config.yaml
model: "encoder-decoder audio transcriber"
dataset: "melodies that start on their tonic, played by one synthesised instrument"
train_examples: 26041
gain_aug_db: 6
time_shift_ms: 100
input: "waveform_16khz"
tokenizer: "word"
vocab_size: 59
encoder_arch: "quartznet"
encoder_norm: "batchnorm"
encoder_activation: "relu"
encoder_drop_path: 0.2
encoder_depths: [5, 5, 5]
encoder_kernel_size: 9
encoder_wave_channels: 96
encoder_wave_strides: [5, 2, 2, 2, 2, 2]
encoder_widths: [192, 288, 432]
fusion: "prefix"
label_smoothing: 0.05
decoder_width: 256
decoder_layers: 7
decoder_norm: "layernorm"
decoder_norm_position: "pre"
decoder_activation: "swiglu"
decoder_mlp_ratio: 3
decoder_head_dim: 64
decoder_fused_qkv: false
decoder_bias: "qkv"
decoder_qk_norm: true
decoder_parallel_block: false
decoder_inner_norm: false
decoder_positions: "learned"
decoder_prefix_bidirectional: false
decoder_connector: "mlp"
decoder_tie_embeddings: true
init: "torch_default"
residual_init: "none"
optimizer: "soap"
beta2: 0.95
lr: 0.0013
beta1: 0.9
shampoo_beta: 0.95
eps: 1e-08
precondition_frequency: 16
max_precond_dim: 512
one_sided: false
adamw_lr_other_params: 0.0022
grad_clip: 1.0
steps: 4500
batch_size: 128
epochs: 22.1
lr_schedule: "cosine_restarts"
final_lr_fraction: 0.01
warmup_steps: 130
weight_decay: 0.2
adamw_weight_decay_other_params: 0.05
Rows from block 7 of the audio encoder, named by matrix and row number. Rows with one number belong to one channel. Each number is 128 + 24 x the weight over its row's rms, rounded and kept within 0 to 255. All counts start at 0. Numbers have three digits each. After the name is the row's rms in percent of the matrix's.
# convs1: first pointwise conv (encoder.blocks.7.convs.1.weight, 288x288x1), inputs 96-191
# convs3: second pointwise conv (encoder.blocks.7.convs.3.weight, 288x288x1, transposed), outputs 96-191
convs1.23 093:159110117122135142148120127130139121176134079130127111101090145124152149108123148145110099141119132139111040110152119105100151109162148177166108104162104127160150133132102132151133108128163131102090166137137135128133092147099162161104152172084133136136127126125112103131110117136099111149
convs3.23 100:099133128126161160119135140122124150142134155142147116101129154107157123107149096119136133161112095152151094119111122140128157130117122136187154146116129143157143135158148122162128184144147125091100141129119133099140145155116102138093159127137113138167135121074127148124138127138112127179
convs1.24 091:121141155119118118127107116100107130120139127122122084178137132102146114168149137154085113095096130132117125085112133140134079129082175167105097129137104110127112085114128108120150115105132146136159117123108127134109135151169151122151100151116133112165129118144119141153154160104165137092
convs3.24 095:129173144138110137131113107104152139126149108105105106134183115116118094127116133137152142110148151124130125123129103108111086130154132126136095120194144115122142124105106093081131092094131140126107104176129157134081157155122111096117150111091134174135100112099102117106159127096095094119
convs1.25 096:130113116152127137136097144134121105174129123159106152146151112162156124126120100146134103157126125164139079089200123122094160103163103134137132125131112115133131186139125144142162142136129127133116155100152147156177108148119115122119136075148163160100071110145106148128125104139094137161
convs3.25 095:117131114119127117119129118130093156103110132089146140170127177144118146140112155143121127125131136101141128132153154105113151133137121148095098104150159096143084133087092114139124146133137110132112098138117128155171105169100127115132133120109129135138146134117188136161119141126109134115
convs1.26 096:133153121115134145135147129146133107175120118106137137119135147152125156102142129104139137151131124145062105125096161146125130162127109148160141140136122168143105087117147099109130122160193125149148100145138109120164126112156135124131101144145137174179129118176119112129135088134109090183
convs3.26 102:136140130131152127127147114144088094100130092145101167113140117094140150181088152127107138143146080164123143147146117139128087114150193075136113156137117151141115143118137118099083105146090124120149123127143094151099146123109139123119104130115167126125105139090156105166163131135171131143
convs1.27 097:172097144177115129142100089219118118116149126123162082122130084111143120137093149144142133125089138123141148153119146107130119113182132114084107123124099146136136153124115126124106086140161103102115127123129132120098143113065135167150128137114102075120169125136116154134105112152142092187
convs3.27 099:159112122126123132087157135131162118183153138143112109141103150169156143098147130154143135127100111113115136124108126129102103117072135114154162132082117133119149080151109145116135144145074139124101121092108131142158099139153136078102121162126109145140144141166095170140103097068132087107
convs1.28 108:109138163136121122119153160158075103161097097131137168105160121149097097119166152117092136083174102138124167117125163103096151155147127153120111109136164129108095097158122138110126142147148127120112130102129114072133127109097138099125139121111151100110102119123113116149141134121110109118
convs3.28 095:134185131104134128104095094141133159120099117195100133117131082108135115096137134172146085160110138102131103159151108097078108139121138143121122134156116124133116134144124124142146125107154135136149108153119131093122105149153155122123163143104135144104120150143127133129181180112127113057
convs1.29 099:130157162104115139143111112097071101161126108116126158120082102116152144109110148105109149114143108111122128164132094141103122110122112103120142122140101152102099118110134151134115135155123066076126090106132130080129106127122122140137123114136127154154116113131158142102136087099111118122
convs3.29 096:111107167162148122108134105096171133121112110096158129133105108150167107120130112167145139138132141085115144089115144154108124090135060097115110131102112134132129076122113153110169115100089129159134105112107137127139091103097171186122136119088128149126145131130105184142153107111144141133
convs1.30 100:112135143116137104156092142153115160151116119120112100156084100134132125135154088143146119115114115143146097132114121142170131096166118154105140148145095131133126109129114094155111112117116104112165077129173144109087134159120150168152132145103104119127157133127126118110123134088127168121
convs3.30 094:130109188058067111123129124107103136156120149133136147094142152115100095168082149141134112112154129119155118156115110141132084132124112104173101124147161123142128127086140145165085129107127106152141130126119128127128130147128138169102105121134112139126133125102118154121133069136065125132
convs1.31 095:145166149105115133159079149119143098154122123160133099150166172097091147154122122158177132142159108121127101144099116108144148131101133117116105123135112136083115101093101137148181111173137139098096137128082148159087112131168135132139130160106158129132128131132153131110142167077125162115
convs3.31 091:105117171143119127110118095139087088128108110119107146099141126120130111120122146136142124092101124115123155107110117122104136179120124153113130146083130132123137091139164141132113103165153104132125124137145118153166081182134118156137150150117116124135095142151098159147107129132170155112
convs1.32 096:092114096081147116082167097117110129113071146090152136102153116086081111169122121112138096119084110109095188141127115103144118157103151135082107105087126110140106114147129123137153123123137134140116122104104114096096145121193132178146125149160152137139144166097156113143111102163124118125
convs3.32 096:149147129113157113137153127151177126128165160130144140149138153169113030069129149177102106130134131151149097146129105123108138122136119132129149164136162102123123158127165112158154133121114142166162161132063077099138112140121103102138143108149137151160161111110089109098119130132132133135
convs1.33 095:143148180155107145150078164133104128136127122121122116121136133121122143118096142101142105131181126129118146118118152107110127107138131139120123082106124127161124117125075173096163132124186147131176100118119109095135158184118143126116134134135094078125127136131156120105139156122148101119
convs3.33 092:119097189096137124140146128117131124132147086136102109103097123134156119090159146087140118115067100111130135136138096139102096125105116142121107154117117148077157088101109112146132146123124115141068146148108130117090133130165133171097123125128103128123086137130099095178132094128101104113
convs1.34 097:137139134108141132138140134156119141118132135112131115128156106124155115119156108145138134128111118090118144114145149135109151129123193112095115136104113139101144117108171081110114103103129109092120188181118121129094129131126136103122080143175172129112131151126095136115112096113135119158
convs3.34 095:120148100109132127139158134141120124116145130112157102130137137141125143140152154117130111107135103083175142126139109127099101150155185133156117124120104144070065120144131147161121131081109119132180075121097118115145101146114111093120148157111127123138157130084131124110126098155161077117
convs1.35 107:074097105155152118152168102134127106133175091137133119126117115126095113172115112137114119125116119117129090120101127095123120124098134128159149137109104147094170094144152092117146125136155147115114129138127144111134183093153118171145126110109108117149158182120118110081136133137137146125
convs3.35 102:122140162089066183139145114154109109100191147098155133098182148090100152126134125087107178080184116143118095109124145113139109101133136135114129092086138159141106113161146092142147104115098089124119123154133122103097101106091115186147155142117086163134110154155121124160151102200111119124
convs1.36 111:111134087091090130122132143143070126140105100155151180116113107158132133167174140145119125151154128110045149145134126117091122128139123137153093123072146113130134111104143170136135114126134170145151121145112106119126134129113104138125110095131116154096124071154107165127100141115142113106
convs3.36 112:103143110142106136083129130111095138131138111140128138138133118142135112113176131094141152114105108109144139154130122030156124142126132082157087098094118167131141128117114155130164130110120105131144096171144150171131115118173160123151107107142088122109142135101128127152160135161151119144
convs1.37 105:158074161146120110129163093140181125129075116114146054107135143099095126120087115118132152076173085133149120120130114116136113123158112142091119114145142127115137102125172117138124173110169120125123134128096103130095119122155181163136129139142095137134105137099134135113109100114082138084
convs3.37 099:121142118127147089134152185150124152112132168126152156120153126192107161134127131120161099133145145122132167140096117085103149147084141116103135153131157102143167139128142136110111130116127130128160139137156182093121138124072133166119191118161153083142114096145176169144101169178116115134
convs1.38 105:117157126097118099170170138115150128106112105200089168062152164127092153116131125135123102125106142169113133129065120133121147161118146145140151124144102112145173147110124103166132134104168125117134107096079127088162122133132133139147102113171114110115117139111159124118107116169182144118
convs3.38 111:168105147051163097132104145116098135084116106113135132089105134143148127145169122174163134083137130147139115134058153132139138145118087077140121164163110151121133140174126145143126141152192117128105139141107105117179101144169143124160129156121152117143149129090124143160120148139107158146
convs1.39 103:156156135088103164126122120136142157100110097111141144140107101106141098157171083117127107143120151105126173136150146122152118124089157153130120161118134112124140121112140147136123140140109107120156106153176119169131088113145129125113106113094147123171126135106181119113108146120130123088
convs3.39 110:139122160106131146127140103093142150064124100107142128105170156144134121141140131104093116133123130094124135131142082126093132149083130142131096095104101133122171098115157104107147126176182154126108145177122181125128133128126145182099134152110129136128094153110175123125101112125119090135
convs1.40 096:134130113125079108105101141125146147124149119117112147133107128181099145128128091152135102113089093117155083138145096094139137139150158144092115076090133157153120122112125086116151145170148084128104098116140117146146090161094168133099113137127086138154154086131108121134126138098143079125
convs3.40 095:160114152123129124102098116106152160134162145163147153126128141139169135139143136101124111134126077138147134125156102178073121164089124071166101119131168143161137198142152126134077138139111109157109126112140137109123126187150121089123130154123122101129163160134092131151115161123155176160
convs1.41 107:153123108129095109115131107073150097103156135136108149079114096094113118138131136080182159131148139125084147140132136180126142119103126161128137098116129127096136156131121156104133131135087082170125128100158121151117123091094110137131161144135133114121116138159123120123131120106133131143
convs3.41 108:167097139110118166101119136105148156165136117126127126167155135159090130141151134157148077116138146117116159103146147107143122096121166115134132119162150086129121158125133167136140099117094132108166129114132114118107138086118153166119110155142138140160136153085099162122097136143130118132
convs1.42 106:162161122116109129132085143136132139100120165159141113175104134111160096152109146154160119157141166111141179135080108090098099111124119106155114120105159113145120098158132109131153148115093143116118123125109086143090099122121109133114120105159125150151123132106160157143138108143161084150
convs3.42 103:122099091084086091122089112151128118123129110129149138127170106106136141122115160130116140086171133136156131130154144152102117130144138094157153081137101145096146128192155134114147133136058185158139087157145148190118092127165125107147150112165134101145156109104136169146135155138139140106
convs1.43 105:132112156113149141115119137100156144130144138112121086163134142100146143141138101145139112135110094130099158115136130123143109136106121145099173091125150160139140123109132133156142130089125099112122153096120114137117105076144136127129142126115141106157075145163132161069145117111180119119
convs3.43 103:111116101118129133113081118052168162128142117103126089149117106128153097105122108141143150157136171147132123147152134115121160136137095114142151094130110102094191100116131125084094117120140144173135117114129095122099121141118129106116100128125136158102130168078135162096171115117183129120
convs1.44 092:189109111162107118133139124135140131143127090123135157125143079099121145126121118161118126153158154122112126092164130107140141131124115150146080115151150101151121128129126085123100107092163142181138127080160100155141135107148120165124119143121097136106135146087080116164161117144129136137
convs3.44 094:131125102110127173134071141132135077094124138160114155126135069098124136122120173111095150109134118125121129145118111109198142123102133130149149081138109176135099107110133104122169131118157104104120122134093091144117113124098118144139154133133159113098130160147157101099139095101169118156
convs1.45 111:090061148132152113109156132110187130081087115143109159108123123098136132128103099121128133108146099136091129147143130142176126167107113102118112141133101100088166170149172114102106149130129141162128126142140113188127122126182132142125089162099133131165114107072131105130127136115149156119
convs3.45 107:177126085164117128172144156130138146121163161103130123097155166120075146134148134143109179153169141140119137119130177149120122092147144109160125103158122128154128125145133133144160115140157133122151158130123087101123102142153139127093127138168140124110128115102097153128130133142129138112
convs1.46 103:136132123133120151155119092130149114098154135144119122121145112101147125138138103135156140211109124149118162115169137084117124124128135117118089137149130131153163161125136071153126112117107179119137149136120101150159133140118145154089157127128102146136083135093127133135143080105137133119
convs3.46 098:143135134124159115120132105141141120103113119161171177145090141139117134168131083163144102156131138135154154143139100138121138098121136147089144140159131139094149104113179106166137111117127121133148120115157172103112119107134132177132145173086145116145128133108103116118134135158144102093
convs1.47 091:140171124150131127119143121149152110100124091104128159156149163089123113112082134117164134106119121163155132125122106107072114118110122125118133085120096192128120147097081079126141100145122147132128116133116139135115120146122152110139100161129111167102141120131147103118154120127159149126
convs3.47 085:138082138166178119127176162114172104177071150187145120094159102170159131113116149131123141162110107142151165119161139083129127146178125129115142100160164131142094103137126152128104111113133111084144141146152132152114142160088116104142115127127129138161164111128153164108144136086159165118
convs1.48 097:102153114111139123146147121113108092122139142139139109127096138136110136165123097185123158156172090120125105154149108108152172147089133130131096132116124110169123145133153109134136125118153118127091121100123148074124153143105127139141134137137110117119117165138115140146166118152124109109
convs3.48 105:085135126136138163135116117152122114164141143091154159149141109158124139125115119113118132187114148139091141130146191113084127131111092136152138112153127098151139125178137109119142127109102153166146129105165109148114131113129137103095109127080092094150109065069119112125105118085127128119
convs1.49 096:131132116153146088120106085191138201095112144125105108155144139117120161114104100133105130131127163095165141090138134093097133119120133086146118060120129147163102150118137130108143106128113129150106120117153126140150122133140141134125126135085128088118152143102127153127162113115131133192
convs3.49 100:170106148162100103113098102139102163145118125121092176112097129154100102127130078102127120128134135105127130094168121097111116130125121131141104120155112159134133139136149099107088088128139142133145140163111087100139137123098107173155157090167098111175115125118116153152135087123177077121
convs1.50 095:146103153128100120112137148131108140135108107099128174159123105115125136097149137112173116138158143116114140118137160135144131114152124107096098124123118134135163096145100154169144102101152140106097137143145130111136124195133161115180141123079094103113107151121139120111141130105128119083
convs3.50 099:103138126158130147074104123139153111118180136109098115151137122166161148098126092160116168174159108106126159118141103168114123161173138106143184146142137126119121115115128105165106108144103151102155149124097152153099111123104118097100149118138154135122092150093129145136121127101110127128
convs1.51 096:123174171124152164133166097127157152102077172147087115126147109129157122116137146134143122135151164143160095175130106146094112176132141124108147100133135154119099143125125077089125098143115149182142137116165114135143105105150110094166127129083099089112133154122131128122100118120113161144
convs3.51 101:121116120077099126107117123086126121106134106125179119105083133108124137120146146126115142126142155121157069098119118113104159117146153153118168099127110149114131145086111120112141147119148114122147117116149174185114181149139133132137132077123175108109108118117166119142095142111114114155
convs1.52 100:163131083109104136116124139136119172148136154108104121123119120118141130107125081126172120137138105121117162141180124145098136112095151098159109139088110137127141105153167111129140138112125084108128144132149130151090143129113111145149094120104146144141170156130142148109150145143182147139
convs3.52 096:103077090138153122102119132089141121113137109120146131127193127090151135155107073086142151147100177128171122146114142138101110143115160126094161131142135134153118170122120161145120116127108107124156154162187169129102138116082113051169104134151134111116136143060140125138172123109147115107
convs1.53 102:120143081162139101113058080146110108121116097105098115131127106086108114139135115110094120138136160085116134116142160095137069104116132164133108115122164151123085087116156116139102146177117125126146088119121130132104125122104079126098147116082132130173145157116117121082148133133133119124
convs3.53 100:118110078130117176120138108110090107088177123119089130154102125123145128107108119127112155152141134118113119124125195145137113104100125101048110117115104131142133157146124120128131185086115099132114090104146160115125128139105113085098135102085147110146136129113112148084134121124159122151
convs1.54 088:102126161133140127105129162092175203118128149129091163131115157165121099130092098126153131144125142075143125114096169145129151121201123132130108126175099181084094125137091148100116106162145093155112103141134157151126114135106127127128108145109152097132117108118115160116114135149126126143
convs3.54 094:154132137122094132169132133133129161167161119153134151092153109113126151131102155113084127122117131165133081099121130141082125145147117088154179152176123154124149156121104084116152078158137098117124163165103097158093129131140099177129112072151128139074137105109136127140162117131164132136
convs1.55 094:061094117125132136123117142088156154091147131160133170129131110114143116105076155117130190137149101145106137149092121122128100142124151130141130117130112121097105134150148168134121120070135090105143169085103147103129139139099123120132125092099142121128158121160129091122123112132156129123
convs3.55 091:139150146105162164137136145139077160131115164117118128156134145180111101109161108126133146147102097113093134116141160135157112147078098154132119130158130132106125146103131098168145133138151148109072108131149157150085099119100152089146105123111117155134086138149132123148128096120063129191
convs1.56 096:121177133090138145114161128104132138157110145151153126069160199137150125119128148138117103117115100114135123120080142136126118175072132077145141112134091080153111158146152131128110094092155172158087155126104119106138139105132129082123112113122143106184126128126122154108116155105178124111
convs3.56 100:140145148130101121115113175126117184131135117114146083094121117142142121143132093143144123159132134116113136121112144144131143083134151100120150143123138168124150091076112132153152125110122099118172141139137165092117153109198158138112148100150116158117117086145106131109122172125161124110
convs1.57 095:094149155113109164123128157159152162131126116130120158148125100141142098112198111099113119141135120125101198121112125121125139130140177155146148131119139171122110142123154105122149119149132122123105113073154121176112137133142144150145140097106101141159147148177149157139132099110140106145
convs3.57 097:090098090154129157099097143107119114121102148181127121111083101087166136151109114148110142157100143098143139136120126119117121127130121117092112087109173174110153112095163128150113121140142140099127149135113114121150142131116156100169142140092135144122096123093138145125145085143126134158
convs1.58 103:112112145109117115129111092097122152118117112148144060168125140097097126130154184149103125088131149127180188112121127093116117136117132100105154113115112145127156089165117105112136139141126113144118127144140110124140147111123164102138143152137118130111116085126084122154155146126082113147
convs3.58 107:091129111167106124152113091143082166127137128085150105109099153098050169146095117083154140103094154130131103125103143106128158107121141116133113150119096153140099132126104138165124128159100121138106079142133140116140115096153104084141118106164147173137140069125149149152144111104118110169
convs1.59 099:125067140132123114119147097164124103136118104108127106167132140099095114141133102121141132146123130143133158155122147119134125118146106055118116122159096151134114096141094106114111112125101161120150095178146124109134123091149146162145156128129098099136107149136162152103113164097148110142
convs3.59 109:125162143105134110112110106129131175129142143109098117110100149159103124145159158132095084108146177130132157075127156114139122164082106155119108173150152165122145141125137113152107171135099135178143196096148095127127119135103136175145143130100133112116146109166149118134111135115110101112
convs1.60 100:120150126122160097129099109118159111110155161119100138106141109148119113125167136137152118125109120134160132114166136133162116092099143153133142154114119115112129133127129096150107121139134173122136121115143118121132100118125094099124123171134168109125097163108116118110150189190119112131
convs3.60 102:085113098130141206115123131167146145132132136129116145137150126147130129150115123126147136125134125156118096116122127099108130143127155084090161150154112142107097127118142147128087133143133153134167109154136122137119097134166100121138193139144076167109178135112124135120143150142096163154
convs1.61 102:131137105130106112129156108109117129085163119097138112133129124136110127105087136132130117133153136184107110100152138125142155122109101142113104183134097081136139097177111137114125135181132142151120120119102176119175123121070100138142137123153125151147140129196182094111147141138144105162
convs3.61 093:106116177104104101136112117149139094112112122177163171143150111141127126107175092099160148119159107117128163158124146131161131137111159179139172072153124140102106122119136165134104144123135144107113145138172141099124136111113147123142131147104091091126088124126132125114129117150139066110
convs1.62 104:099159142119166117143100142138135111137087138131100136120145114121123118108158104139116106157152139105132155157183110128134148089117098162131102137172131116167186161115127137105154116193124131190141122136123124142118120127169131192117090103068100147114121132140119118102108175163100136125
convs3.62 106:132157126172116135162108132123129141099170144130152113172158144140098109129154116129156091162184098122113109114124136087118106146105130106127116132086118154137134129127142125144134139138105131133127125190108110136159103126159116127161094128111122115097107107141124081104210125147116078112
convs1.63 089:118112140094097135144101125106141133139178140112128131099154079128130129163117133149107126166115142110150116124131176154158140134156137109127195169084157171149142138162174124130141123112129153120061137115151124103117101117157132117160110146114127133156105144130097109139165182174137110146
convs3.63 095:147137115124154099154121103143163108118077104111111068152103152136131109168119138135150093152106135097152125133151144127154120107092103101135136160152092101065120150119174137133150111090152164103105129127148146145127079149102129156139180139112192159133103139139104087147139101162141152141
convs1.64 098:135146111139095149111103110150147127122127167138137143164124124112132152105139134129143118077116123155182076138130153156109123108153164123135135129114137082123131134165133109102122127105149138175166083097139124129163117114165187136112151164108146104140126139121105172129128124118134133143
convs3.64 093:121110120148108133108109143159120126130135201107161071138135149110171122164128127148115127127173134122161134113122115125090106127131098141141147131094168140158157103115130135135155081140095115138145109127106145148156146139182157095107139126103132125132116125146121130154115147123147112137
convs1.65 091:133115122152106120131129158148175066162118102188123129140155111120121147127136089109122121102091123091156125092140127091166105100127115172115133154147137129143105107108115106114106105099100104111117168118134101115105118117182137110113068128108116125140144120122100106153102154137119137151
convs3.65 090:150118111130170148096139137170114110115105141110143112151173132122117103117101158085100097181132147168131150153140130139135122097149085108102123130130142081111134089181167096150123167123087157105098110141084111117106122103119139096128101105132115128126099104088133159120139117102088119130
convs1.66 103:128144168086143108104137143150095130126101157133100114163171103100080110122149117080160152135102150153145122114143115171122143139139146160130106123114141183082174090163128121157139158124132127180183112097113083136121173129125128168118142097139134177136150123126093137166147153117081157152
convs3.66 099:109149139109142137120084146120105089149140123135138164107147155094118150115120127155151134119150144090188142108119151145085192144105115161182118130162129133117109135111126163110133117090131139144129109156109135147110117122129128143150119108117143177119145143098126140128118088146146177162
convs1.67 098:124152133145126115123106133112140105129125110132117130128126128122109120122147120121130156148142109161163114102130075108138134128121129083174150090108128116124083139094117107101129088103134156172091129167161094144117144146156123128121104141103154165118094170115106101175138112144155146106
convs3.67 099:104110122143089173138093164128095137103092129100180133162083122099149154135070106123097160142097111086131140126156114141116153095136144099153113148096097134110093142122133131099105075123162161122149152122123108085093094126109158118138134108115130142113152132119131084067119096132129119116
convs1.68 105:143152144157132138168111082125138126074086173176114129082169113107124143126127111124133085151148114175116127097144108136164116119143069132117126131087117113110132127113107123142140117149115127123147113135111093129126120125141090173109131142173095109118187153119115168120110144137109155114
convs3.68 106:111111152138125178084155106129104126106105145126136131107141138149110141160102145107084157155104123083170143131119115148122157093119137103124104139105079139138193077139144102135080117102158128170099116122108137066142115136118142143125153153137083118138131153127138099122097095121125123129
convs1.69 090:143136124117121133099115163152128137144109109156139132141135143125144124141164131100118105157171135097161102138145098107125153108109154132121125151143139162136124124104104122093137109154132112119123153126103136107115165139110082139126095148106109118116139117117097172095183141096140116155
convs3.69 096:124155112074145121145130160116148175118106130135140125122130155114147111131121130160104132167174150135130109102129181170114103163141145145107136125119110100161106114140153136123134166150169161108177143117183162148150176135093147137135149126130089130120150115148111144113163079159100158148
convs1.70 098:119156124158159102143104112140148133122164152111096172137192121096158109169105096074113104110155118138143099113137095120114136122104100149155092109179153095118130165151112129130131158162165129145152126114110118118086171193097113127147116123133114126143103134140138081163144130123132087100
convs3.70 095:147114142103132109089114126094156144156104143135126156139126110098115108120161172158113129132112129141134094123092151090129128135123123077186084151150126141142167171157126084121170109111114128154120082074136118149168106151112135113147081110144083124100112121099110166096115121130163110134
convs1.71 091:111161108152123096137122176122115080117132145107077081123090155095142123130128138122169115121100133128141104157128113123091134108142119162138102115145135088136107141132133103129141136142096110175118143119102122092152146111118116126160124091120138136136136120132120110110102124079167149141
convs3.71 095:117100145121105159111091158112127122091130111135134139108159157088109102118134159127140142143141133077119171134150138111142150135149123136115204132138097100095136109106141184092115149123146095160170120115116132138097132131098138150113124146140139107121120119067188109112099152114108150128
convs1.72 091:160152128099119132167073104099149128119169143110128146080120128154154118081120114115110139128145152130102103147117175182095164159096132097164117136129081139156176130129113116113101129115176131102106134117157137154142146147101134105138148089169083147065127054160148129135158167147104111168
convs3.72 100:132165134105110147113096087125144120137113116171149157134118119108104129098136140107144121145104209133119108149102161057097113126105105128132106138153122117098141119149070112109161109111081150128147090098125117110148131147120157103108139122162140107142136109134143123130136125113104158144
convs1.73 104:141106133166125138143129113139174096061113108131102111116166118076127168107179160149109096165082133137127121164096098108098157140141102107134123134158155111130108132146150080087153158133115162098116110200157129089108146132133115133096098141123083184177114140143112124119151112121106151131
convs3.73 101:160132131108116148167116112077196147178133135143148135059121146140096121091137145097126144146128104127142113158136104152160138138107170095158152089111169168171133121153130148183133109105133153132124143153089142087153149134099120134138159137105099112138129108118145145074154156130165154147
convs1.74 111:143082082165117124133137105152071159160134113123132134091111126127126126132099146171161147108142090155129118117130079086103108148099105149165092162107114154116113113119140104166128114095101106134154156110089116179137116132084168122165134152175142124125162124142115148113184123141116091107
convs3.74 102:166098149118123181142121106146104098160095149144142183111117129116155100150136130146112114132100088152133174121136175156162149126132130134130118086146154158151132133106097181102165123149130150134140093131148103127121130137110159114123156137123120161143162161158124183170148133114136112193
convs1.75 099:129124155144160151128111132182128153129156114121113097136165155080130119085176138131131143113134167112153158138177159104176109153143153136120121124146133157151125135146163098147127114184132168095117148151144125103148129189110128138117119102148129152156100135171136092136087164127098133142
convs3.75 102:083156094103173137132157102107127182088189120075101165119167140158106103135124097154096136121140087130099097148120120136160127140094140175165134168126123109119160120118118084062185095122116150119124104106116147094112131192160131098132134117158112135114156150143134097101153169118146100092
convs1.76 087:123099147104159141118142162150164143161104135151131142117080125135085163074130133119163096135102139169156121134125101148108128113113148132195136098127141099118169131119115132092117128143141131118124085123129154104071136158132151135148147090149140154108105108079137142147099175151087154085
convs3.76 085:158138094117152122113085119128108139144137124094082156111156118179114144087118130123182116134137149110110126129134137131128116095103085138136086128133130110117139156092159141133148100152116101105136094103154098123175138106083159134119142149135104195169107151140137107113112111113158136133
convs1.77 101:113154168140132140109116084102136122122106125170134142122119130107101116085172137135188091117167105113139129114144163141145155126083112153155121133118139120125141132120095124121158162101109155099113163149144126167133100111114108105093116111093118108141147122104111133090091136181152104130
convs3.77 095:115123156134120154143110142163158143134126099142145149090163108179115147073147122087146086112153092138130145095103136133153175103144120127160105120097125091123113122110076128135158140143132136117134143075149138154140109102110125115131150134104155149110123130141126132117130161171105140112
convs1.78 109:155130140114114103089132105107107143103128141144151119138144118209107120119086154114152103150149108138106147121140115099093163114155104154161092153124148107144126150124145105104119123151160098162092106132130110116088099182104167124162123127165114116079116054094155113115122125113116171117
convs3.78 113:116095113111138148087102130133108089119131091142144151106123126040184135121165144124120135117098141151170143133107060163083124131146157147149149128129146145131120118098158081113129122142115087119130132134116110141144127116132115104165140116117135137108080137129147116102066124166145119125
convs1.79 107:110111110123108137118120143088107127150143094155099124170100073123135113132119130128123117129139145148161094138158070142088131130157131155098091129153127146160119096108126108115109130157173143115175148128119169127149125082077143132119134138147147151144137149106099134110128143155135141110
convs3.79 108:164121094106131146160167161121141129154150114107121161101154112122120168089130124120166111147121173109137143146118136128142120153135140142126103122128115174148111124180142136142176144149144134157159168123153059135098144101114144119139129095162088121134129123118129116179127136116100110123
convs1.80 102:144114111141134159126131125155123136122137138121163164110145167126105144156138104122142146086161139118128162095126124141108095086112145098174080106118105171099091150120137102171112112119124140132127159166151103130098131119107139117123147140103096166121093104180077131125159079151119118144
convs3.80 102:127116120158118129076162144132143105123145103147141093120147117125167126085156101101085081106134121149167141163096165126147123107131123138136130141110146130101150129136122125086153163098170121084112105113098115095130166087150093129100095133154151089098128141123132115159104149134137143133
convs1.81 094:158106153137146149156086126138102195172147089130135113148125147127080099111134106083086112166103158105146113145142140097151162120108103122107073113163142124124141126125153101099108129126103090147132169105130118123127170149122141125113104110154126130136145139168094168123108170149125103109
convs3.81 097:159141110128137115152145127133165150090116118131139128127120160087113084112136143187092103156148119152141143149152103128152181158154108143183142101131118126127127108108121134102099146096107116091091095103136126192127190133117107107100116113079101169107113131177131151119156116144107133122
convs1.82 097:130133119131142129139118118141174119145169149105105105169173137094116152119159159124081095108140132152120142132141119149150077160141099163171174138170134139100137117120102101170107157132164102097126078134125079113120136150083148086097144088157124123143130095116145160089109128176165116113
convs3.82 092:139139128134120119111133112116103119100137102128112114138100100141098189105068107116157149156130158116120105173127146111133148112139123159175083134063112131147099076134168110149137153156141115134158153143146127145152127137109149130107084134113068127132142131111137167118102126157110137098
convs1.83 092:127126174125122142157134142099119097124111164151125119116115121116095135084134082131172153109139132140148137169152122162127138127126130124113125102150134114149148126115104094122104083134159106153121135111114094091124111131125144137173137085188098123120126130148156137119151130127099116121
convs3.83 097:151130132140125138119096158118121127114127144138099097151144121163121146150101095159111144098168137160116124122139124154119104119125088133108133173121106158113162084152163147111098108129170139132116104112146144151125074169151094117121121107092108136095136125103090095153162099110104111155
convs1.84 097:106125112154126155129126141094182121129096092090180138161124144140108101162143138162133115148092109131140129132105132151105139083048153127088118105130124144161100141111156132110081174141118098173123122157114096137149136106141082155177138119146066160106161153130160109131130125147085130117
convs3.84 104:115153105146136165133131108183169098115072158108150138107136132143101117122166094064126105144140157103134143122111140087123126131144127085115130126105145182091126128157114141095132152144159163111130115124132115142106120168143181142149102135126135081090162122162132099123089116179117158165
convs1.85 113:098157142134144137127099137132117139139116129132135145120124171117125158144152141171143119117137106080154149158171164104120106092123150110071124182129103112102096147097097123069115087132195092142113145147120126124129137119117111162111134137154148145135154168144136102103128109151159147113
convs3.85 099:123117082138087118115123165155149099094141089093150110146171149111136100124122104101125088126130164117139141112133108103113130110116111113169131121150155133136102106088141144142156119093158114138145103088127136084129085149141115126134097165124132167159149106116121127108098122167144141111
convs1.86 093:131134113109110133133130120152133114135115158117158165161107137101153152138134163117143145129106162104153130200132111096129144097146129124131159078133098154087100115138128127199131105130113103131151176071097086133114153134176139141124097102113085119126064149127100154110155109100141096103
convs3.86 096:129126122131109232086127101156123115095143151161156140146140125121109103105126126067130116118171164132097083143096091162148102151149139126115089135138108154119132101138127172122176117135117121161107115130138140125100131167141141140089126116127116120125147172124153133138102118120117132123
convs1.87 104:134138134116121147155099127143109125167126134113103073111153125109132115168079128149125138133116108111139082151145111139126098102122169143126123083128130119092140194123097150126124140125169133122110146125128166096133064098106124142149096128108096135174130122146133177137081082162143129121
convs3.87 103:136122184127140142118132109122101113156185115120086113141161133148126138187094121125088143103092134084114096087146106159135109128126187117117165135140116119138119108153103134118129127125121139118127110154097104128095134125079143134146093109101130178133133154142123134098149142080103127093